python train.py --hidden_act="gelu" --fused_qkv=true --parallel_block=false --experts_per_token=1 --learning_rate=0.00082 --batch_size=128 --lr_schedule="cosine"
Rows from block 11 of a small segmentation model, named by matrix and row number. Rows with one number within an expert belong to one neuron, the router's apart. Each number is 200 + 40 x the weight over its row's rms, rounded and kept within 0 to 999. All counts start at 0.
Before each expert's rows are labels from the 100 images, of 14976, where the router gives the expert most weight on average: "top examples" is what is common among them; "peak on" is the class under the peak. Only what is clearly more common there than usual is listed. The data: made-up road signs on poles. In brackets: how many of the 100, against the usual share in percent.
# router: router (model.blocks.11.mlp.router.weight, 16x256), inputs 185-221
# up: expert up (model.blocks.11.mlp.up, 16x64x256), inputs 185-221
# down: expert down (model.blocks.11.mlp.down, 16x256x64, transposed), outputs 185-221

# expert 3
top examples: hexagon sign (81 vs 19.5); ! (30 vs 3.3)
peak on: face (94 vs 25.8)
router.3,277,230,160,172,130,178,257,201,200,253,232,209,197,206,190,200,176,219,206,236,204,197,137,222,276,268,189,168,174,238,201,238,170,202,192,155,244
up.0,221,235,203,145,199,190,195,179,234,194,182,193,197,304,206,308,183,188,137,175,203,209,153,293,196,146,205,238,169,224,219,189,169,193,225,206,201
down.0,185,157,199,214,260,197,239,271,261,265,132,181,146,133,226,164,141,114,173,168,193,243,247,180,159,227,176,195,209,203,155,308,243,186,247,169,235
up.1,170,213,262,174,225,232,232,178,259,122,159,168,228,271,151,236,215,196,193,120,203,202,241,179,248,164,167,265,198,269,216,169,259,168,200,223,200
down.1,222,217,254,204,220,230,152,159,235,197,164,181,194,240,169,190,231,210,201,224,141,113,221,185,180,199,170,262,299,188,313,192,175,201,193,190,227
up.2,240,201,154,235,208,200,152,225,154,226,188,196,175,266,325,205,200,159,196,209,166,212,195,153,190,298,182,161,176,220,258,213,208,182,208,187,256
down.2,286,331,180,174,210,223,244,216,226,142,199,264,211,240,208,166,220,251,210,188,222,183,215,212,297,209,198,193,104,239,176,195,256,187,199,212,205
up.3,205,240,203,201,224,195,187,160,210,197,136,231,198,210,86,236,261,206,174,174,178,190,208,239,238,170,154,293,263,248,168,205,229,166,192,222,226
down.3,201,238,218,179,201,207,198,211,182,186,140,205,228,241,155,149,200,243,223,223,107,233,255,221,230,96,143,235,218,267,281,172,185,247,189,155,129
up.4,186,184,199,134,187,183,198,173,210,221,221,226,252,216,138,170,240,158,221,202,179,149,195,239,157,258,161,287,266,164,244,162,258,217,202,166,196
down.4,228,132,134,151,162,229,225,198,213,138,219,188,180,228,177,122,105,209,295,289,204,284,273,193,226,237,194,194,213,255,183,152,212,191,163,183,172
up.5,225,200,202,221,256,203,244,230,216,220,218,147,250,146,209,232,230,169,191,277,229,219,206,222,205,203,218,177,252,122,250,245,248,184,158,159,186
down.5,183,156,222,212,146,174,198,187,166,278,163,207,195,192,177,197,186,168,135,133,178,250,176,187,180,219,182,209,196,214,170,194,164,180,215,201,224
up.6,177,255,138,146,125,189,232,170,171,216,178,238,228,188,255,204,149,193,218,190,155,176,189,221,195,269,132,191,261,206,217,170,147,212,210,162,137
down.6,235,188,141,127,277,222,293,158,242,185,250,233,167,219,260,208,210,193,181,167,211,294,194,207,224,256,151,175,222,207,119,247,285,142,225,168,267
up.7,193,128,115,159,144,212,252,259,215,193,160,232,239,253,250,191,202,225,244,197,128,231,194,240,237,294,201,192,221,205,213,193,236,181,202,150,137
down.7,242,205,214,162,203,135,243,119,153,207,188,265,198,146,239,251,230,227,140,198,167,267,276,187,195,112,180,149,180,260,183,252,215,145,216,211,227
up.8,162,227,162,220,175,167,180,163,244,169,242,168,188,162,120,203,230,167,254,174,211,219,151,225,202,168,187,191,235,232,162,191,174,257,153,254,184
down.8,233,231,214,166,227,98,118,194,209,215,211,256,197,230,179,267,209,223,172,184,207,225,209,211,235,109,122,248,175,202,217,230,186,257,183,210,138
up.9,189,284,223,173,239,228,179,106,176,197,202,199,166,232,212,234,198,213,185,227,208,224,214,141,158,165,252,213,192,203,204,265,228,199,238,189,245
down.9,129,127,190,252,199,209,173,207,256,271,178,94,175,229,151,252,138,251,180,158,219,235,170,233,156,170,169,226,194,211,239,188,199,266,212,223,130
up.10,154,244,191,236,174,215,185,188,153,227,269,207,246,188,210,133,222,212,145,201,231,160,194,206,185,176,200,179,253,107,196,238,166,192,222,139,157
down.10,169,200,201,236,191,250,208,186,197,246,213,227,255,205,177,162,256,216,136,175,230,177,177,218,184,196,152,175,221,160,197,326,229,219,232,141,222
up.11,187,217,286,199,237,225,164,96,191,222,163,167,238,199,236,228,219,221,170,215,150,226,237,171,181,179,260,236,213,209,192,232,260,133,192,206,272
down.11,128,158,191,245,171,199,251,221,229,223,140,154,209,144,241,212,161,245,214,154,149,185,160,214,123,223,187,212,182,178,238,254,149,284,184,205,156
up.12,145,222,138,105,173,177,233,209,158,228,206,282,186,266,264,182,192,198,200,188,202,172,178,223,189,256,197,249,237,179,152,204,155,197,251,179,135
down.12,206,148,193,199,225,277,276,222,165,238,200,175,234,215,150,173,246,166,126,210,219,290,189,206,201,150,256,167,248,199,168,290,280,162,187,130,269
up.13,209,224,227,236,123,233,188,104,156,222,264,213,159,268,285,184,216,189,198,150,138,242,187,150,178,238,196,188,133,155,185,197,193,211,204,202,265
down.13,212,295,176,186,151,207,175,195,233,133,208,230,218,201,167,158,212,261,168,266,213,194,206,168,197,186,179,155,126,225,188,190,208,222,211,241,193
up.14,227,219,214,201,174,212,191,135,179,238,277,190,165,273,291,148,205,219,172,172,179,219,198,127,165,230,218,186,133,188,189,210,168,198,238,211,276
down.14,209,245,175,193,188,256,233,200,242,87,129,177,211,206,137,144,231,204,234,253,173,163,190,186,204,217,189,160,126,212,180,195,213,245,200,216,193
up.15,124,176,183,179,300,222,249,159,209,185,217,147,187,234,163,230,208,192,156,140,243,183,185,170,246,151,175,220,162,233,196,238,192,205,216,248,178
down.15,127,171,227,132,244,243,177,231,232,158,207,192,199,168,158,281,178,194,175,177,172,183,185,259,222,232,175,228,180,253,273,198,123,157,234,273,166
up.16,215,208,245,195,239,230,160,173,199,223,185,289,165,294,241,206,227,221,102,225,110,184,194,210,202,281,268,194,145,200,191,198,184,150,207,216,263
down.16,179,195,128,189,140,235,198,204,220,115,195,209,246,200,143,138,161,199,236,214,271,130,178,188,182,223,168,144,157,174,245,198,146,252,255,192,184
up.17,253,215,200,240,191,207,162,106,204,233,235,268,122,271,247,168,233,120,180,170,171,283,165,183,126,263,186,150,129,142,211,172,218,204,190,239,255
down.17,201,249,216,118,107,217,183,163,210,139,183,238,187,191,137,171,240,228,174,262,197,176,243,192,180,163,208,141,172,200,222,194,185,211,204,238,156
up.18,226,132,155,185,194,210,211,270,191,222,226,126,197,240,136,267,211,149,135,240,188,198,167,184,221,327,157,187,256,282,226,174,152,212,161,237,186
down.18,288,234,238,191,219,188,167,219,170,204,219,243,163,180,179,225,174,212,186,206,190,244,188,175,278,148,177,201,237,200,127,206,225,169,191,129,173
up.19,171,228,202,184,235,177,232,181,178,224,209,246,199,236,276,181,170,252,154,181,230,220,176,242,213,307,282,174,139,225,292,219,239,140,197,134,216
down.19,222,170,146,239,147,263,194,155,245,139,211,250,184,151,248,138,203,194,250,158,234,169,263,187,248,182,193,165,157,179,136,200,167,184,191,201,189

# expert 13
top examples: square sign (100 vs 20.4)
peak on: rim (52 vs 3.8)
router.13,210,200,247,259,238,243,181,139,161,203,219,145,232,266,112,137,268,160,190,152,190,169,186,166,169,249,231,181,201,227,229,272,213,183,168,149,180
up.0,243,180,154,230,158,208,231,123,216,173,195,231,237,197,203,183,199,231,248,222,251,201,167,155,154,228,169,234,169,218,207,185,232,191,152,190,166
down.0,186,184,189,241,196,199,134,140,109,195,193,173,264,209,163,127,236,181,193,246,243,113,260,229,205,163,204,212,168,159,176,183,282,212,211,217,196
up.1,177,207,225,243,171,225,227,228,167,194,231,176,220,161,169,222,201,205,150,139,229,166,235,265,170,171,193,216,249,152,166,215,168,208,247,201,236
down.1,230,302,182,226,158,260,321,214,260,150,223,157,181,252,242,208,291,232,234,169,156,169,238,150,267,226,154,200,161,134,200,221,185,159,161,200,192
up.2,278,185,196,158,139,246,220,215,236,156,269,206,180,206,215,178,238,249,224,207,158,192,168,200,273,206,228,213,253,136,155,163,115,154,146,186,156
down.2,191,240,194,259,212,213,164,237,206,188,253,158,200,166,190,224,207,161,273,121,270,163,219,151,183,229,206,190,179,168,217,186,247,188,178,254,180
up.3,189,268,172,170,218,263,177,180,215,224,220,209,93,236,217,196,218,193,113,198,168,193,220,137,245,182,208,201,168,187,175,174,212,161,210,196,272
down.3,168,188,173,235,174,275,286,239,154,208,232,213,171,166,226,137,154,210,150,225,114,202,192,202,240,129,218,169,141,261,230,235,214,212,177,89,233
up.4,163,161,153,235,194,197,95,219,223,155,198,170,151,215,260,216,196,205,127,88,213,171,216,193,267,226,237,278,173,244,217,236,205,246,195,268,244
down.4,210,170,138,243,183,225,163,215,228,150,237,240,235,179,246,176,194,191,279,222,284,211,249,215,257,115,216,273,169,179,186,223,201,195,198,225,214
up.5,239,146,325,275,199,183,169,176,114,221,171,181,197,177,212,118,151,233,280,259,180,201,206,201,177,229,230,181,209,199,231,142,178,216,176,215,295
down.5,169,173,193,200,262,200,171,214,213,191,111,196,220,218,173,274,222,189,263,251,255,135,168,195,222,159,259,249,222,168,113,226,199,182,203,195,211
up.6,237,140,177,214,234,245,198,264,226,249,231,175,185,194,197,192,246,167,153,200,230,155,103,222,262,190,239,233,258,172,173,230,144,153,188,171,174
down.6,218,178,269,225,175,264,188,221,117,204,268,150,156,200,204,176,212,185,189,187,260,207,215,167,190,206,213,246,172,112,159,231,160,125,178,199,215
up.7,171,246,161,218,116,204,173,142,152,204,262,186,228,169,207,146,218,194,172,199,263,159,203,214,144,275,173,174,216,182,280,264,284,205,262,170,248
down.7,245,254,139,185,212,183,148,139,185,173,174,263,241,220,163,215,206,162,261,174,230,153,263,141,160,206,172,181,143,249,139,163,139,210,170,283,210
up.8,212,178,257,189,156,218,193,207,218,201,273,112,153,157,194,190,175,217,186,253,228,205,165,249,209,164,153,183,245,137,199,161,178,229,184,164,139
down.8,161,150,261,249,218,223,216,269,266,177,236,200,198,215,242,160,218,253,206,151,209,228,172,264,262,242,244,212,246,259,249,157,196,177,151,244,281
up.9,276,182,202,157,139,228,248,129,116,200,199,144,269,229,235,143,184,205,278,236,262,225,169,165,216,285,201,199,210,211,243,181,264,233,164,185,194
down.9,208,147,148,150,168,222,212,181,48,194,218,148,257,162,159,246,175,247,194,212,158,205,149,189,188,202,193,172,176,197,208,179,262,227,178,234,195
up.10,211,133,162,232,261,232,168,238,234,229,231,99,180,203,172,251,234,167,150,211,227,191,65,213,222,217,196,233,245,194,185,207,143,163,164,190,136
down.10,273,194,261,170,208,295,243,251,115,204,232,192,159,197,174,158,179,185,147,207,159,224,162,159,242,188,140,254,181,165,154,169,190,104,178,206,247
up.11,197,135,193,237,223,193,172,201,255,183,159,204,170,235,197,209,189,157,154,160,137,203,207,247,294,144,190,270,174,163,260,203,190,218,258,260,195
down.11,215,123,205,214,215,244,191,184,207,128,185,240,158,153,234,165,185,196,144,220,229,245,178,263,219,112,221,305,171,169,163,202,221,225,245,252,195
up.12,174,149,337,245,171,191,203,161,150,179,180,215,233,204,172,183,213,203,149,168,199,196,196,225,165,234,253,208,145,256,236,196,227,278,205,244,226
down.12,171,228,145,186,257,196,203,205,223,198,193,189,197,188,209,194,203,210,248,235,248,168,205,187,144,182,223,166,195,216,165,201,276,182,216,178,239
up.13,216,108,135,179,131,127,206,253,225,184,195,193,239,239,166,195,184,152,210,251,174,221,162,314,204,308,156,248,212,259,172,201,154,242,206,220,169
down.13,216,254,165,178,272,180,222,224,191,272,174,218,250,198,197,233,165,234,94,250,222,172,252,206,174,234,214,235,161,185,212,165,246,163,153,165,164
up.14,136,172,276,267,186,236,233,129,189,216,243,170,186,180,201,174,202,207,188,240,205,229,226,196,228,216,267,207,215,196,234,212,205,188,135,180,225
down.14,205,202,254,110,223,124,160,192,189,127,123,128,180,168,144,265,167,196,223,212,193,206,166,216,216,160,261,249,187,254,150,215,232,181,156,193,205
up.15,193,296,226,177,200,159,198,141,251,127,285,104,133,161,200,189,240,223,193,229,235,163,181,128,120,230,188,187,243,172,177,196,177,200,145,191,148
down.15,261,143,198,151,181,196,193,207,170,154,146,225,182,167,195,242,151,259,194,247,128,212,178,257,231,187,140,178,178,219,203,199,215,198,209,225,274
up.16,184,193,170,182,217,226,211,253,189,175,131,241,251,217,187,176,183,157,186,233,146,174,217,206,187,227,194,221,161,172,128,222,145,254,246,292,243
down.16,215,230,127,169,200,208,246,239,158,248,188,192,165,172,220,190,132,202,185,286,212,296,173,194,212,173,188,178,201,221,195,229,203,130,251,136,173
up.17,238,207,193,161,205,250,189,154,153,188,171,132,247,179,193,125,186,241,281,262,261,273,177,152,198,179,135,180,214,223,116,149,248,196,167,175,193
down.17,202,183,155,169,147,212,169,174,135,197,137,117,259,245,161,216,216,187,203,263,183,204,119,214,205,255,169,215,236,148,166,194,235,221,187,273,174
up.18,155,215,133,173,222,215,165,182,139,168,204,87,208,216,209,268,179,287,274,278,207,228,213,201,170,185,193,243,249,262,135,167,238,240,247,195,225
down.18,204,152,215,177,129,145,167,236,220,223,187,162,122,186,213,186,97,224,215,205,176,247,140,216,253,161,166,265,194,233,166,210,215,218,191,155,195
up.19,207,238,110,190,255,196,183,185,240,162,221,184,211,227,206,228,247,169,224,219,180,204,160,198,131,214,232,195,183,199,123,249,174,208,199,232,178
down.19,230,216,183,138,180,168,205,222,168,286,182,178,178,146,201,189,92,207,177,249,163,242,187,186,235,246,183,222,227,180,221,227,188,145,211,210,210

# expert 5
top examples: hexagon sign (49 vs 19.5); circle sign (40 vs 19.7)
peak on: face (62 vs 25.8)
router.5,219,205,224,177,235,182,147,201,269,195,162,209,168,150,180,180,166,197,185,216,182,186,231,162,215,141,137,172,143,174,221,211,267,224,253,179,212
up.0,211,251,254,115,187,231,229,215,237,220,282,225,195,211,208,165,207,236,253,172,194,211,184,205,245,266,255,205,272,225,275,242,178,197,143,120,245
down.0,188,217,270,246,192,192,213,236,183,188,241,153,283,122,209,200,208,231,206,163,179,146,194,193,182,141,279,226,196,194,151,250,76,152,193,197,182
up.1,201,162,205,259,141,229,182,103,166,207,226,286,186,197,265,199,256,194,185,231,185,191,191,189,136,211,230,196,162,156,163,146,165,204,211,208,271
down.1,221,173,222,247,194,223,141,199,150,288,259,296,280,215,182,189,174,183,209,135,227,138,278,133,253,166,104,219,191,132,139,242,207,168,229,184,131
up.2,186,173,259,228,197,171,170,179,184,167,312,188,162,270,213,282,210,236,126,113,142,172,215,308,184,215,176,296,142,254,175,116,205,175,198,198,260
down.2,209,172,271,275,277,195,205,263,225,189,218,210,230,123,165,241,209,213,186,238,155,151,200,239,192,180,173,213,261,172,132,290,224,158,172,189,217
up.3,259,223,254,216,185,232,220,209,162,257,263,228,193,245,208,146,246,201,129,210,158,175,188,205,168,270,228,196,212,195,218,225,198,152,137,179,234
down.3,233,272,213,213,145,154,190,223,145,185,217,238,249,141,223,246,94,199,244,124,170,228,187,224,275,147,242,187,191,189,200,230,195,197,159,203,160
up.4,177,199,201,167,156,211,230,233,125,221,243,196,174,237,141,164,227,227,174,229,218,237,160,125,195,253,290,215,263,216,260,228,143,167,217,166,241
down.4,133,232,230,214,207,195,155,210,161,232,172,156,202,125,235,236,198,259,261,97,283,141,166,172,244,191,256,228,253,158,198,243,188,125,209,220,194
up.5,199,242,215,193,218,204,226,227,253,171,222,241,191,270,233,291,253,221,222,144,202,165,170,249,216,216,198,237,161,211,192,174,206,150,174,210,247
down.5,204,185,198,229,176,168,197,260,191,144,271,161,190,194,237,243,269,238,146,212,204,178,224,218,245,201,219,216,240,165,214,199,202,213,109,257,202
up.6,244,264,195,166,254,258,202,177,222,226,172,286,165,192,198,187,225,215,187,172,191,238,154,186,229,173,318,223,192,242,166,244,118,191,180,172,273
down.6,184,261,272,141,219,175,207,190,247,208,239,128,172,166,174,210,252,275,164,183,241,234,231,140,270,264,272,239,220,181,190,172,182,139,207,161,186
up.7,141,220,222,224,239,265,203,217,235,204,219,222,212,229,183,202,268,250,209,181,212,212,188,185,236,195,242,191,238,310,149,271,164,202,217,209,279
down.7,204,217,168,187,234,228,260,204,221,173,175,140,221,219,124,135,231,247,157,237,161,158,307,215,211,217,199,206,210,221,121,148,178,170,221,238,238
up.8,223,302,125,192,241,244,229,142,164,263,174,214,214,220,248,265,275,212,156,255,141,162,216,190,246,164,190,226,233,162,203,257,219,259,128,188,182
down.8,290,193,243,153,139,219,177,257,226,232,179,216,199,212,136,308,213,236,156,183,227,222,201,251,170,116,181,173,234,281,225,128,224,163,222,153,147
up.9,175,214,240,213,221,217,180,224,255,164,260,171,243,239,157,234,288,275,178,206,161,200,239,205,182,241,223,211,313,180,219,93,191,181,167,196,176
down.9,273,178,241,185,253,226,165,163,93,244,161,193,246,243,210,198,213,216,170,131,246,221,188,186,194,182,173,188,216,175,255,249,270,138,180,185,279
up.10,175,220,279,167,219,256,196,141,209,203,204,228,194,183,171,126,215,133,198,165,226,298,238,286,98,232,214,237,138,254,236,185,231,203,209,205,246
down.10,194,261,222,183,159,143,199,238,151,141,199,206,233,176,199,208,222,252,115,156,191,147,229,201,223,173,151,185,200,189,215,194,199,202,210,211,128
up.11,229,247,207,141,192,207,174,168,209,229,206,271,179,198,253,224,204,242,130,188,140,254,149,189,221,183,325,248,237,260,193,273,134,175,185,199,293
down.11,210,261,323,117,233,237,231,183,253,195,201,200,243,224,185,220,208,243,186,219,217,231,226,211,225,195,224,251,158,135,183,226,117,138,274,199,210
up.12,181,267,229,227,194,185,182,124,204,203,261,220,183,284,157,224,175,236,154,149,216,236,143,235,219,188,168,247,121,227,154,164,161,176,169,202,272
down.12,169,182,282,290,277,154,194,207,173,148,229,253,212,136,123,206,235,120,204,315,182,153,247,238,211,148,171,178,174,131,192,191,271,161,170,280,250
up.13,125,185,245,242,127,251,277,260,236,161,265,151,199,221,219,251,284,215,179,173,268,227,188,252,216,263,193,212,215,164,254,231,170,188,144,193,175
down.13,247,229,229,198,182,150,152,165,233,230,216,212,221,208,237,255,202,244,197,155,184,154,212,195,197,92,174,211,174,174,220,223,182,155,211,250,241
up.14,146,193,203,115,173,233,205,179,140,220,187,190,170,225,172,240,223,210,251,213,264,275,115,144,194,214,264,164,116,287,155,240,126,197,203,186,236
down.14,216,218,178,179,138,154,157,152,194,179,210,257,262,240,168,197,153,194,290,184,199,200,309,161,200,199,154,224,148,126,127,161,146,153,174,155,81
up.15,162,163,193,174,169,227,202,252,233,152,278,188,204,276,180,296,278,248,224,231,146,181,202,252,177,225,185,253,145,191,191,166,162,143,179,186,212
down.15,246,184,161,218,185,227,267,203,134,123,217,223,194,226,214,202,190,214,241,252,200,218,195,158,216,120,174,216,127,229,87,163,158,160,151,233,220
up.16,164,216,175,99,247,178,231,209,221,234,197,214,150,199,189,229,210,207,242,204,226,226,194,280,178,191,237,208,144,260,224,166,184,224,216,236,229
down.16,236,233,162,85,157,188,218,245,141,185,218,188,204,274,192,268,205,217,171,140,228,188,253,170,184,233,185,234,187,269,216,123,238,153,238,104,205
up.17,195,250,171,213,159,199,175,165,174,208,281,220,289,287,272,200,158,231,194,187,193,229,229,259,223,206,213,228,169,150,206,154,238,189,185,207,232
down.17,218,260,218,216,176,146,234,180,151,161,197,215,211,151,271,274,189,242,188,255,154,274,175,230,202,148,167,179,169,219,208,196,171,195,225,183,172
up.18,208,197,243,213,224,139,169,198,199,202,288,235,206,209,271,266,170,166,149,128,172,168,253,311,158,265,169,251,155,254,194,168,245,180,185,235,205
down.18,174,248,288,282,249,187,184,262,200,188,185,204,213,109,177,248,232,180,212,250,248,184,188,191,219,171,237,184,209,164,216,246,192,241,192,247,136
up.19,222,180,175,268,223,181,148,163,140,171,264,238,147,192,237,238,158,229,134,133,203,164,158,170,228,225,235,226,214,219,212,249,162,162,185,217,227
down.19,232,208,218,207,287,218,228,191,196,275,149,253,153,203,94,219,236,256,276,194,235,170,219,198,192,238,215,223,149,105,108,201,241,179,215,182,181

# expert 8
top examples: triangle sign (97 vs 20.1); struck through (70 vs 14.9)
peak on: rim (26 vs 3.8)
router.8,256,153,223,185,276,235,213,202,149,214,189,275,178,143,235,228,178,157,221,134,222,216,228,187,277,169,215,196,188,220,162,239,152,182,167,155,226
up.0,184,210,237,226,173,270,177,200,210,187,207,170,137,188,151,153,209,209,159,222,243,321,163,166,208,184,199,229,224,216,198,176,309,184,194,179,219
down.0,222,180,223,214,214,174,188,210,257,249,175,254,238,174,201,226,154,203,203,110,228,222,187,178,211,275,105,199,152,240,203,167,134,184,205,204,131
up.1,186,201,128,296,161,211,153,200,224,302,243,221,261,254,221,163,212,172,243,263,216,212,182,204,144,300,222,218,222,217,241,139,190,255,215,271,190
down.1,101,154,251,215,182,215,129,185,258,136,192,209,132,168,215,182,230,199,168,181,207,180,173,224,101,167,265,178,162,165,231,160,142,175,197,220,239
up.2,228,227,172,187,160,175,206,229,186,246,203,236,169,206,267,165,158,211,195,164,177,214,215,151,151,231,269,160,154,197,173,212,143,176,223,201,223
down.2,206,201,187,152,164,173,290,145,237,122,260,191,130,195,261,136,251,150,164,229,148,277,178,230,166,173,255,204,145,180,165,180,159,167,202,251,278
up.3,172,153,160,187,245,218,191,150,202,113,189,254,189,176,358,270,240,217,233,159,188,182,140,258,211,162,201,186,173,197,175,211,206,202,207,245,175
down.3,216,238,190,210,193,185,154,167,168,342,207,248,185,200,190,215,73,200,196,245,164,191,199,180,194,192,104,167,188,280,193,237,226,231,226,122,142
up.4,215,236,198,182,145,177,307,207,250,162,244,151,202,199,190,185,237,162,144,270,243,160,191,210,188,223,206,181,212,137,235,221,246,227,211,211,236
down.4,210,192,173,212,185,123,163,228,168,183,202,142,186,243,215,232,162,294,207,220,188,288,203,215,170,270,190,182,220,186,296,120,214,189,193,220,137
up.5,170,197,227,204,206,289,241,203,219,205,251,212,123,214,157,283,171,185,176,211,288,229,218,200,276,186,275,242,281,219,178,186,177,185,191,214,218
down.5,307,210,253,196,166,250,235,221,203,123,204,193,219,223,217,132,254,169,181,190,174,239,203,214,159,172,191,196,223,183,136,215,138,212,197,206,178
up.6,126,201,209,218,256,219,239,198,153,238,210,165,185,190,201,270,187,194,200,255,238,168,211,157,263,151,186,233,238,152,208,252,190,194,173,152,224
down.6,196,186,269,205,209,262,241,202,242,230,202,251,301,195,200,120,272,188,228,223,244,211,235,242,209,231,225,135,161,215,151,211,213,203,183,175,277
up.7,150,188,147,220,244,200,183,219,162,133,156,192,253,198,280,213,227,212,214,164,86,105,209,240,175,185,202,173,180,149,201,180,167,197,178,196,128
down.7,158,225,136,226,218,132,223,173,208,300,200,222,239,192,231,202,118,164,263,219,164,158,243,185,242,258,158,176,219,255,245,181,235,231,230,184,135
up.8,158,171,185,204,245,243,187,218,207,148,190,206,164,202,236,219,291,235,205,175,198,176,155,224,175,155,200,192,140,205,160,190,205,208,198,209,166
down.8,187,226,138,247,224,177,189,232,176,232,231,199,197,159,188,220,106,160,208,231,157,198,194,140,251,248,132,193,181,257,213,222,255,182,211,177,139
up.9,261,200,247,176,151,211,232,160,199,138,197,219,215,199,208,181,279,209,157,170,243,165,241,280,176,176,183,184,179,236,186,189,153,171,207,250,252
down.9,228,191,130,214,160,167,109,196,187,171,228,142,265,176,163,198,126,200,121,164,233,148,132,195,218,232,222,229,258,207,216,245,186,145,224,218,99
up.10,207,178,208,195,192,250,333,214,220,97,231,201,89,166,166,334,173,191,219,205,281,270,224,141,231,212,194,213,258,241,209,229,140,231,201,211,231
down.10,302,180,254,163,206,247,196,205,215,171,160,240,207,193,193,137,146,187,193,239,145,158,188,213,201,156,186,168,182,153,130,269,228,271,202,216,262
up.11,206,298,174,228,199,135,190,190,215,180,222,85,204,200,204,190,240,218,230,244,248,167,243,144,187,246,272,238,186,162,205,234,225,177,179,194,226
down.11,229,210,186,210,176,174,174,199,186,203,209,182,198,254,164,228,156,194,261,172,175,304,151,218,159,256,203,198,218,180,207,128,175,187,166,217,143
up.12,200,176,210,277,147,200,217,261,270,154,223,186,208,190,206,188,239,202,180,198,189,242,235,209,206,270,245,203,188,284,188,233,158,215,209,235,327
down.12,198,199,211,168,164,196,149,155,208,192,177,270,231,178,195,183,195,193,229,227,158,215,154,224,210,158,208,235,238,189,166,217,187,253,227,248,169
up.13,220,201,188,213,196,185,195,218,248,232,127,179,231,245,192,249,179,236,243,272,201,196,152,167,206,166,181,226,222,159,243,188,231,241,144,191,194
down.13,171,196,229,188,200,197,274,182,210,216,231,198,229,262,134,220,241,206,182,216,205,225,237,280,97,197,217,199,165,191,210,168,236,240,174,232,235
up.14,192,210,218,248,120,196,259,232,278,167,267,178,170,235,147,182,200,200,149,203,253,241,234,245,205,253,159,207,219,173,242,178,220,228,160,205,174
down.14,224,206,170,174,209,104,184,195,154,269,215,226,239,262,236,251,141,308,191,159,190,232,172,186,264,202,149,219,219,191,292,184,221,182,159,215,135
up.15,169,199,214,225,244,230,135,175,126,174,187,224,198,205,224,144,278,242,178,175,206,139,196,225,145,148,239,173,161,162,190,136,205,173,215,190,164
down.15,150,240,116,208,200,199,256,201,236,266,253,163,181,172,202,207,73,148,184,152,169,195,203,194,171,264,186,185,176,283,197,171,162,184,208,177,86
up.16,181,232,272,242,212,214,234,172,138,236,237,190,233,226,233,201,207,222,121,184,175,129,260,237,173,203,243,160,172,185,267,150,181,107,183,173,225
down.16,108,208,190,184,228,222,242,141,241,249,299,183,201,181,127,200,200,240,213,191,184,208,288,191,147,257,189,187,210,191,206,191,160,163,198,201,168
up.17,275,190,131,175,219,206,214,166,181,147,242,256,205,196,196,290,221,208,257,153,273,132,226,118,208,200,203,126,210,298,210,192,116,165,180,196,192
down.17,248,184,179,186,225,179,223,176,178,225,190,225,194,177,175,134,151,184,197,217,172,141,197,235,144,241,148,195,256,224,238,205,214,238,268,213,138
up.18,283,167,140,146,177,154,220,125,169,157,197,192,213,207,250,197,249,174,196,150,209,135,197,190,213,141,239,253,217,261,216,154,228,160,197,257,177
down.18,191,124,139,163,208,208,133,179,242,223,231,157,183,174,160,192,179,213,115,190,247,156,166,210,131,197,145,164,209,285,259,199,190,195,211,220,197
up.19,232,214,238,231,222,177,181,193,202,256,255,234,287,192,303,150,187,192,202,167,189,95,175,199,147,239,224,262,199,187,196,223,237,203,173,242,263
down.19,141,140,214,210,214,213,200,199,240,262,124,175,136,250,133,247,224,210,233,202,146,252,141,181,136,262,225,147,223,233,228,180,131,186,197,199,243